A small segmentation model, trained from scratch: encoder depths [18], 23500 steps.
Rows from block 4 of the decoder of a small segmentation model, named by matrix and row number. Each number is 200 + 40 x the weight over its row's rms, rounded and kept within 0 to 999. All counts start at 0.
After each channel's rows are labels from the 100 images, of 14976, where the channel reaches its highest value: "top examples" is what is common among them. Only what is clearly more common there than usual is listed. The data: scattered letters and digits in many colours. In brackets: how many of the 100, against the usual share in percent.
# conv: 3x3 conv (decoder.decb.1.0.conv.weight, 128x128x3x3, each kernel summed), inputs 0-127

conv.89,228,201,214,229,195,172,170,227,133,215,263,216,175,225,238,164,193,231,218,243,196,167,169,206,145,188,159,200,258,200,199,161,232,216,210,157,217,232,154,140,222,190,289,183,240,215,183,185,236,253,235,213,206,214,199,158,191,149,285,125,154,198,198,213,191,235,273,258,187,146,208,192,193,234,195,178,160,194,170,264,254,190,195,192,253,170,248,239,217,115,266,211,269,197,136,222,137,208,215,194,200,165,256,295,163,89,189,253,197,203,229,193,216,192,262,186,347,153,189,187,184,180,174,192,221,204,276,229
top examples: the character D (83 vs 9.2); largest: D (58 vs 3)

conv.1,251,233,220,190,172,137,180,272,163,224,237,163,228,250,219,240,210,214,197,272,154,186,160,279,176,144,238,238,231,146,177,130,232,243,167,186,204,310,207,188,293,234,173,234,175,199,207,183,188,219,257,267,184,223,230,179,154,213,180,162,243,192,216,194,255,191,176,150,154,181,194,209,154,188,163,282,160,185,248,242,248,99,235,202,164,103,211,146,167,168,171,200,206,144,171,199,238,251,195,257,232,208,191,237,203,177,171,220,233,237,186,289,212,282,184,211,236,243,220,156,180,164,186,190,178,252,235,247
top examples: the character P (92 vs 9.5); largest: P (91 vs 2.8); count: one (50 vs 17.2)

conv.58,215,200,233,219,208,235,214,240,243,164,210,155,137,305,250,196,278,145,167,200,206,194,257,269,130,149,224,258,204,205,178,177,240,187,177,135,215,179,169,264,277,206,204,171,268,243,171,232,212,227,169,198,185,212,185,142,148,153,155,176,160,145,242,160,201,253,250,266,198,158,192,179,181,165,221,229,292,272,235,191,173,212,224,185,228,272,246,200,194,160,204,281,156,196,167,170,215,239,194,183,234,193,246,141,199,187,216,195,238,240,212,257,153,204,244,202,262,148,179,290,179,189,159,160,192,142,243,248
top examples: the character P (70 vs 9.5); largest: P (61 vs 2.8); the character F (28 vs 8.9); largest: F (26 vs 2.7)

conv.115,198,176,180,254,233,170,180,229,122,186,269,222,193,215,149,175,175,240,301,216,201,201,253,229,174,258,161,263,256,228,212,229,196,128,222,199,195,224,217,150,223,163,233,233,198,116,189,203,197,177,226,154,181,132,218,182,245,182,182,212,153,226,152,181,221,271,207,100,163,268,272,264,112,191,196,187,206,154,282,224,216,176,223,224,207,150,177,203,198,144,145,196,246,178,115,246,257,200,201,217,151,219,242,224,191,212,179,299,211,192,260,215,227,223,239,169,154,235,240,158,176,168,178,227,224,257,231,246
top examples: the character P (66 vs 9.5); largest: P (60 vs 2.8); count: one (53 vs 17.2)

conv.25,228,192,133,167,286,169,117,195,192,137,210,217,192,272,194,192,169,169,228,182,246,300,141,220,144,195,210,183,122,289,223,222,154,195,127,218,179,196,204,210,194,147,221,160,191,143,221,132,198,222,164,167,215,134,185,199,274,250,192,221,172,223,140,216,234,196,194,179,106,184,115,239,126,213,188,199,217,214,253,206,176,253,183,236,210,275,203,206,263,147,135,255,146,221,185,233,193,202,231,203,174,221,234,243,216,194,230,245,211,154,189,243,239,180,224,174,318,213,199,233,198,184,174,227,226,221,182,207
top examples: the character J (76 vs 9); largest: J (74 vs 2.7); count: one (59 vs 17.2)

conv.118,143,211,178,228,241,208,225,190,215,248,223,232,263,197,196,200,245,205,191,236,186,178,245,209,224,224,204,153,87,240,247,200,202,207,304,262,160,151,199,197,101,173,211,184,206,136,192,186,172,185,190,210,155,225,264,266,235,237,154,219,267,229,256,240,216,211,215,219,197,251,214,220,202,204,190,196,180,161,276,161,158,229,208,275,163,263,155,161,252,250,269,237,212,228,207,183,272,193,222,220,220,201,273,246,200,190,265,156,141,190,183,186,235,116,251,201,196,211,212,137,169,204,152,146,194,231,110,263
top examples: the character J (61 vs 9); largest: J (60 vs 2.7); count: one (60 vs 17.2)

conv.105,111,211,168,197,171,180,139,235,283,154,176,210,102,292,212,137,228,186,135,159,219,120,281,232,129,178,174,178,289,271,175,235,232,160,209,217,221,184,196,216,152,197,162,184,224,193,189,260,214,200,231,207,200,212,154,176,233,167,185,178,244,220,192,152,172,178,220,175,181,242,236,214,231,191,226,188,158,163,170,138,208,249,209,204,169,226,217,228,157,216,263,183,265,204,167,237,210,283,183,208,217,212,272,124,197,261,167,170,236,156,229,206,225,276,270,143,265,233,210,199,249,227,165,193,225,224,177,249
top examples: the character D (29 vs 9.2)

conv.24,291,206,206,234,210,136,145,165,205,212,179,194,134,274,190,191,222,207,172,174,185,204,253,208,213,240,168,209,85,220,236,214,212,130,165,286,227,228,153,197,184,200,236,202,158,155,213,81,167,232,188,247,271,208,169,225,248,170,219,149,209,178,118,226,184,201,172,237,175,211,203,244,170,207,139,187,139,258,170,199,216,222,206,206,191,183,228,217,229,227,234,273,228,191,206,185,237,261,232,164,228,256,221,218,182,258,215,267,243,283,152,189,242,219,211,210,258,285,165,182,264,205,176,205,186,263,278,200
top examples: the character 6 (60 vs 9.4); largest: 6 (59 vs 2.8); count: one (56 vs 17.2); the character 5 (28 vs 9.3)

conv.68,184,228,226,212,185,231,232,199,269,251,171,211,261,220,207,223,180,217,186,176,186,242,154,230,144,159,105,186,189,207,217,212,203,186,218,167,157,146,174,129,187,235,222,187,204,207,173,157,249,228,235,208,222,111,180,238,228,223,195,119,147,254,99,184,158,319,224,158,156,236,193,199,164,179,206,154,176,248,239,194,180,214,194,215,209,241,227,234,201,210,99,232,159,264,228,193,231,249,190,163,119,210,238,165,158,161,235,189,184,227,136,231,130,217,247,72,251,233,199,194,208,161,184,166,180,246,211,230
top examples: the character 6 (43 vs 9.4); count: one (40 vs 17.2); largest: 6 (36 vs 2.8)

conv.65,156,207,177,234,178,177,120,166,147,145,174,239,157,299,230,108,247,176,163,175,241,229,281,254,133,158,169,181,252,206,234,247,179,197,159,204,254,194,191,180,188,193,199,154,196,230,206,191,238,230,154,226,212,240,199,142,173,162,199,212,163,233,227,141,178,175,216,199,180,239,194,228,283,194,257,202,163,247,182,127,191,211,207,201,185,201,221,193,191,151,260,193,225,243,211,217,109,239,229,210,219,205,236,111,214,307,225,160,258,141,211,191,291,211,241,133,293,201,209,198,268,199,178,212,221,221,198,222
top examples: the character D (50 vs 9.2); largest: D (43 vs 3); count: one (42 vs 17.2)